config = dict(
    encoder_depths=[1, 1, 4, 1],
    encoder_widths=[24, 32, 48, 80],
    fusion_encoder_activation='quick_gelu',
    fusion_encoder_fused_qkv=True,
    fusion_encoder_qk_norm=False,
    adamw_lr_other_params=0.0013,
)
Rows from block 3 of the fusion encoder, named by matrix and row number. Rows with one number belong to one neuron. Each number is 128 + 24 x the weight over its row's rms, rounded and kept within 0 to 255. All counts start at 0. Numbers have three digits each. After the name is the row's rms in percent of the matrix's.
# fc1: MLP up (fusion_encoder.blocks.3.mlp.fc1.weight, 1024x256), inputs 0-127
# fc2: MLP down (fusion_encoder.blocks.3.mlp.fc2.weight, 256x1024, transposed), outputs 0-127
fc1.273 096:142172109119107148120160128122114141124144125185189107117198114129142100116107091171154119111116172164102140141183146125126140116113108102116093169094108091091130173135090134154128131146119140158131148098148100130156133135118133114142133124141151085115148125092171123100157117083118159111165118122093123123126104115105123161136135090156079116119160113077117176136090102147125138095157
fc2.273 103:134089123114142113148110105128131115100074117122138114124102136172133123124132147091143087083126135098144115100121189103127108124083091126123092093129099117158099096106104145158072089129118143123172136115126119155078165103106127147133108098137128094151132138201119137177096134140113112125103151118156172107136135118104118132160147119165141123112065167140156140179157170094118148115143
fc1.274 102:138161146103103099082098153104125122094117096145108137124146138093145155143157096097139140125091138156109116139088162167146135120093139109128128137117161143102126134130069195088137110136137106109170110150102160141107151129171152087137124139140154109128124079117134147151153131155133125090153123136150091116139138125126117128131138162161116103137110095076115110128069134132128126123125
fc2.274 107:114120158166133128168153137110124094131105148123118136150124158158072142077143170148147125099129106167116149154146124137125136117145145130139131121156139177124149133110065124160133151089121131166085115114117095140096131158060119116093152072121137164116161121198113122109092123118134099176107144126123128127129105117095096089109093138094141136103089122135124135171130144120147137111116
fc1.275 100:116132108136116144134112091079117095125116132136149099164132097103114123150147114100126136117063115115098121130107114108122116082101114126061143139090089161121125124140100137194111144105123085090108110171149105124131165118131149158126127132119112114138155125093140176115092091104109113153121125154135128123161182107096125127136139149151149113088112096142131098127093134105137095125116
fc2.275 098:145139112153131175127120131112125170122114170111097133107124172132089069128157118128118135138089112122149162124158124198156133125117106113125159147110166078115109107132142091161140121154118130104127109126117172163132095131142115136132155108104157150105108112130105149087141140111106118128128159113184082156142142095104144114121183129152092140156113128139112138132104114122136108149103
fc1.276 089:089105138075108130135127165122120098142146149161106158159127157132125134102166120134107089117133126111096120146123102113130173135149124122139136106151131125086140141107148165085149100095115112129121149117109130165159152138065114138069104137151143117141146158136120111148134167083155140113125149143105079128135171144130135111114141161151154103163126115159111170138134124106145101169142
fc2.276 103:182157135111147159141114155090165110129122163118122144171101126113150108102126146096115113118103108152122130172136127146105133153136136127105165130181103096173111129135117108129172168136080127134124126164134120127099137110126105171100176059144142085120132125158129148158109087158156155089125122136136137134132171134117125114141169096180125095131110094124092134170164122136138110115163
fc1.277 105:130139136145094135142147162113114123115148124155163087114122125202138154129150106127115173108140132125074107128127117088110113086154092126059134173113115141111148112138068163119107080138136136164108142138132151146125158108114144136094179129116114119129136134125100107128135088121188115134155074183120109146132096107124125138074114097143109121166126119133142136122116138124150130124090
fc2.277 110:095107112116101135141143166138144118127126118148093077127146100121124151091114144125127137105161127155108146142126186107159123121076129138116124135149108102158122150157124142132133179153094120111127149113141148161129123143143102150141138138128112119116136120141134141149102135148103135123123148128072092122122143139086108159113166140143167088118116113126120116138150063160155172142123
fc1.278 088:128131154133130116104154145165158169140129118129107150120090124146155111131138121132133115191130117126109140093117102135119163087121073128144140109155136160098133110083112142136150124117152150141110111149152170113098131138113185111146164143126085123141197110170099139157181119124134154134166129101136165100130101136139160106076104139140147125148147148120159102128161080109111138133143
fc2.278 094:108116138107084142123136120151098137130105169103151109119175141100073154122140099117174107119085126133132109144120153132094131173102185116151105135121148138135126120183098141143137135085109175115169107119150121177118148163133119128145121124138116119115119153135116119092128144111151129093110093164113127164091086086129120118152179133135116162134116095127164112115111124186114125151098
fc1.279 100:111153131117135119093137145105144099139156087142143121146148128145124105120125142107140141138134142109167141132083139101134124130124117161155135109159140083126139113122123137112093117143066155095084159110095159168176101138116102113163140117155111148097118128127129116110079112140091067102095134109113095175107150173100160118074150151138104134139164162151106149141125157161130152139130
fc2.279 113:116095158096169104151090112140122147115105131091117126123160107164105124096136150073135129113148159096087130148114115152132115059123120120093127099162099106119120082141118123081122170151102152146169121120111115101131137157165122131100155144153148125140123135095141073143082119126113184109134112109143114117148121128128089123156140101141096142105131115131129147135142083100093121151141
fc1.280 094:164121134163131122108125132093146079135136114087108127088201162116166142145163143168132152194121154143147148097083129137137136135136136130163183115136153129145160120117127123072150134113120148140119113150112148120131141106106131113139163127134096118152084133102141130164167082179090150136151179104140081146116087133091115149136156107126126090123127082139102122116104107156134138121122
fc2.280 104:143146148145146198118127090125130170132157120132127083149114139126133126128139119119151117124145116090127145134127133174169136148108129124127097143058142164126153141132140127101115114123149130110168155101090123108158082113116117087119130156122177152100136155164154109115090137167114137122125153096114165154120115106137118104142168111208156137116151111101122124118141139111098133169180
fc1.281 102:125097123147119154144186127098152130164140151149148134150180124101119111110145133166135085147152154106186156100117167115076127145138141155100123131126128093140108127136090137110176155135140134127129124116187112129159106093124099088140116133152159128133133122129091133153174127107103145124136123159127109118131126134115109109156145136128126176130091101167191117161102163148156162155102
fc2.281 096:134139093122134111148142112141130133130107120115107132142126117156128155155098107120132135060162131134157154137107107118163170167089099082134097108101130139162121093125136125110104124147092119146164122140075101123152173152138147092075115142119112146163151145113122146120124134094145111143124119127124101148132143127105176118133131139154132074136140102069121150160175127128096153110126
fc1.282 111:177142138143111174136098107120109131169165140086087101122135136086143127141111141142168168085159109118146111118182107119124174150129168176161086127147155109101148151135128144148076117086098145152092150152134126157095121141145101137116154129107103146149119098107137146099127102111125105122133143113135163145101098106138138157115126129138131094133108146111144160149112137116100112119111
fc2.282 106:146175112100129087097133150132176119120120089096131087140162120089167149155096159156151097165148135117141165140113166132163167148140145090120150182131133133126127088110162108110119082125155155125126167103137141088099117135117161119165127099125113127152133095145105110123167120123146104126094091148079134152111102095132142091130113125088138137152141144152117138143104178151125121112071
fc1.283 091:128149120190125153141120104161116125095137139132088180115133105097114140144143152133139123147162088130097120106150142178140178130163151089110116143112094147126156144167123128108121154161141119170162165129157124157108117121129120164114139098137142125131211085109117126149148098093152128147127113153114149136119137132156114127130146104104139103103087137134154105149124139112142158114134
fc2.283 092:142158152132180139107157093133149115123119120134115142108136122123109099116117092096142187116141168126131157162111173147121145157113113133153150125146152140120134080119184104126120188150128172084125123106113119138120126094163098123170161117127126161114183112148137091178087114162159149101117105088125107116128131141118100096111123147134136146121124142109133144116161105137115128122115
fc1.284 092:141130095113129144116135139118144115103156149114131115187118112096142141146114127105166092140145135147126128172118130121123144171174186167149167100151128121124157155150122107124112128080107119167086133144148151087107095109140092090122136086135101125099108145125148120146076150105089148135127106087142107155132120137138098115131152152109136097143139135121155126140084106124146115134121
fc2.284 093:121109126084150124119131123141116144125136112140118108105162132098103132141123149130127107116194129146183135092131143133093110096111143104099158153155123116137103086117128159101109091126150126142151173151115083178153132133100103089120182103182095136152158124142092154121137104156137128139120119100111146121104114103144124120133120135116142176128118080106144144158128138148160166090079
fc1.285 090:106139117154128117130098151141119134143133120156152123165114140125156097104137126150128099123100135137082146151148149112096132135171119152120170162118149168119125076110179138095102122099136152146161107112064108131114126124112112088109174128126100105137099141110081134126121117108084128135097143099111123105148117130137105074147139095144155103153124139114129135110125122135109152129121
fc2.285 095:137138137128140099128121100120089161139129116122141121092153134115102133109083091120120125169129102134126091112116160132166128126148108156163138122146142128127180143116076134119094097126143096148161153142098159140096107141087121144125136104103102122127136131128184089130178148099121119095147111099122120109142117135149140155142115127125105131172128131056152139131148075149139108140148
fc1.286 117:116141130114144120151115130142100149176126167112126132121114110117104108097157150140112090125116132158184138132143107142098110134086143129149116117166130141113134136132130130069124149133127079146152128157106159121133115092139116123146115109137167141147112162136107143094116174179129100120106101094175154131139120094120131100113108138160126141135167119131093161145100120100128123119109
fc2.286 113:140113146150151159157125141149122118176120157132141107122146121101125108173123131100119147151188161154114111160142109142130134121127119157166142122132138106150111127086101162126151138120084107109113070124128098123157132143111125120129132145143116146114173113167109168110153101117132138126194111085093104122122126139140113136182134120118145095116159085136092164128144165117170139151117
fc1.287 100:086108128158127154066139131158168146145065145129135126079127154107146176157140121154169178163137166134131117170113099137151118101145186144133125129153150148111148107126127083139139117116162100143092116079143139116096109085142106123084130125122155145126133141122146140133147169146105114117132110136127129129122088112091130124131104099120129165114131154162090133109168157121106131121133
fc2.287 100:111100141093132114090095127147132098129163096099076123104150089118142139103155149154119178121142127103129118094112106132102088152136139145107099097119145122157141115164116083121137151093160129122135136124113143130100109134131134149118136129106122138072137166155084092171141122119116101125106182125117077170103159153112153147134134155145129088088138093108104139115163140159118123098136
fc1.288 088:140141171108126151101159169131136116119082157094115156139074119148118112127158080113180141110135162100175142113137122151152124136123154092118171103139085164144136073113159146163111125119138141112146111105111148102104168127136124083145109133118105151121116150144101134140098095148128160112103111153144126141163134119138109125116114160159136108162090117121111116133166152125101117156142
fc2.288 094:150133091127153156137089120163135117174117118055133134094122129120073159091062109150121119126130131112119169142145133138126161086101119094121147121130177112101094153149097143133063125152128158100143167127116138126158132153142156150144138126160101114154105140120076148131145114117124120136118102120116137187153150138078121146126151084116107119098176185118131116147152158076120111139145
fc1.289 090:164077130114125144159118142154168119121151128166132164140105174111098113113170156135116155116184123107104141125137101110099124104130115164115131105132168126140107123122128100114118116141137119117095157152117135126075138129133131114117150111098133132132158116079069183121170137117112117148147131158099114160172119108111122104147117156151146111074091117137137146172113092075115123116149
fc2.289 095:148143152144111119124151163162130093172116151124127125163104144172099084121113096186122148138087083121143144147126116129142108137149127154157112142100100052131076144128090128137116137149116129103127090113150156118144129104127132145128113142096131135122141107130075123086102120092105137111091145139103098116142135117150132148133162146136106141177139128146121129132123105167109138097148
fc1.290 114:122118089108118104094136114132111168163114110122151127157149122133108120139133113142081164160188110115115115136100128164102135091155152135077110117103121138107133164080113100121089138116111121132114138122155137095124113135120134119097147134134152094171101099110135134154150118155094161115151125165143143173140114139094104125132125110155149170098162153152148096116112162129094147148169
fc2.290 112:127125119130085119121111153137103116101133176144108134119108110188094130149143135136131138135137120114127147086174108133085136134138129102092168151108101171131127115089159108127131112132123127105125127076153111144145137111092130111130124121125123125147105169090113130105141112114135092124159123133118094101127066129148156150124125153123109108143117088135114099083167158133167109130134
fc1.291 093:144137139121140142103146121132129114116121118086080157126155120140185143133121110110127118140148124103158119098110143160142156096124125130085122166077156078116140125143142148123174172165141122122124118117117123149181151139120074127105133096144148132143146143142118141159127163197125154121107129162117143082106143123112162180117177143071114108125132120175123150167088151114131106159116
fc2.291 101:137055111119157178123137144141099136174151135175118132139096075126106138115153159098147143136130161154147088136111159096123109110128167132144145135140094098112135158100124165111098101156112108137117125196077096120147122138133106116083179118117131108138108160147105116091107151106116146115147135140130115114154074114085119135129121126154115144120114101145148155100138139134134108118119
fc1.292 091:086123162101156079158125135104102116092148116115112103104137129159145144163111145132137161133098147155156105125092164108124126147123082143133094098096109133149123122135119125145065119114149112122147119146141158099100153118119129134154120153143104105136079150145124105116107138167089122140149101134093147138143157166136160145138141160180160116110112161158086098102152134160162118099141
fc2.292 100:147075106141137109115066110177140128142130159145121141156118133118130125123117119141158079129110100134106127174128144121137133109140147103115115117110114103148164121116107178127153137121130113102121149149129117144091132158126166119134145151052141127070140096125110128123125096128136164116110127126125145119105130120141099149089125090137101129135128117140136155141158172118125117168131
fc1.293 096:098137071127180144139117165100173120176117084147127134115098112147128129117139144105150129095140139155115133128188132116163140079131095128117113153132105126161087168127124135126143115188167119073116150134134125132114117133148120138071110154127127172120150158107121117113084166141120178147099138160116135136122128126139137094118128131104151102086100119123108100168102179107131067145081
fc2.293 108:144128087132119097065113127130158143095133124170128146085112129097124132089092134231112101108123103112099115128150201129142141130139088094148163134124098192123100153145130149135132157090121137137093131124141107100117159134120174153096129102097142085120133103138125141109126129123143099147121117140146153111155118074129124134138104102119130153200115081162123140132121147146162132158140
fc1.294 102:133125098146109145122142198134133111117121093116111132167103119135142080113157103138124165103124120117130132129150123141145086123089121121130187171175127144166158086137133152152094124132154102073117164154102148095127140091146114123102104111176116113162141121116117167091113110104120124129082134091117139135131152140135133136130146139091098155102096128126123134122140128080146126135142
fc2.294 092:128136107115139115144129102147172146104152132148129164131137084119108138109121146109115118121175126144151146090112108143144171172144098166100084114091103160095138150151098136087103131071167186105143119144134169149141150106156142119120141099149100112158132151100105110085116167136144141128145136132185142157146132154167154138085124146125136149152128154154113169080104113085136145151102
fc1.295 090:139125112124148131134065173103115119102109157117154147159167115116112094129118122155146174157133125125122144158151132095119139097074097156129143126160128149129132087163133121124168136125099145127151127117141132094095128113162157137172104154124128155101142159117109096162117126110101166083113096151098142119108134132154137152134120121128089087124106164136153132117095155129121107126071
fc2.295 079:081135154119131143117121096113125101168137122107073121152088090133071119132102119093161070129081184118133140150118098104127122126144141111123119148093115166164169133087132083149132066102109127142130122146180132158107143174128123124117115123107114130142101133127113115128087141146126135099110100101125136169111111130121143165118119163118089148120075131138128085107147184094148131111114
fc1.296 092:103151132114125087142152128134094129122159137125149150123144113152102085151105121135127158122102113114106148135185093139178099114089100096102093097125118096147124133157102123120134138125152154117098157191136133100138147141177169101139094126098094109080095139129094120133120084126112119123135110122093139129112108103139167110119127094155109119098116100120126188094093070146137103176145
fc2.296 099:137135117136167147122137123087154144138117132125170108114103108166143152151135142140155131102133113121135131165135105131133109074119152124119112111101115141136097103156151151131120100103101128131096136151134155165133081188130084189113146135100183107148119130124160100112167098116116107108111117155079091142115151093106109178119113133125105135136121167069127095095127120102103166088109
fc1.297 094:111110146118129124119143116157142159115115138105128122178114101129150126150158129185122097120134120126113121160108116099179113115115158126111119142112102128142169061128109139132102098152146095120173141163159149161113128112086124096150109144130127128149161119152126163143132124146138132102093129183089126132148110120174169124138118112151130163104167115146108117132098156121143137195185
fc2.297 104:122151115170138087138076111112154121153119096164108135138091127169138115138151105150113139126133156110170125128145146174096101129132149153164135147087168124105098190136139135136112158143127144138128090171076143108118149114158145112127133152120121105158153158080133135111086114119141171139122123146134143127184158105142137130097128119145115107151092148105070087138101133088146161157135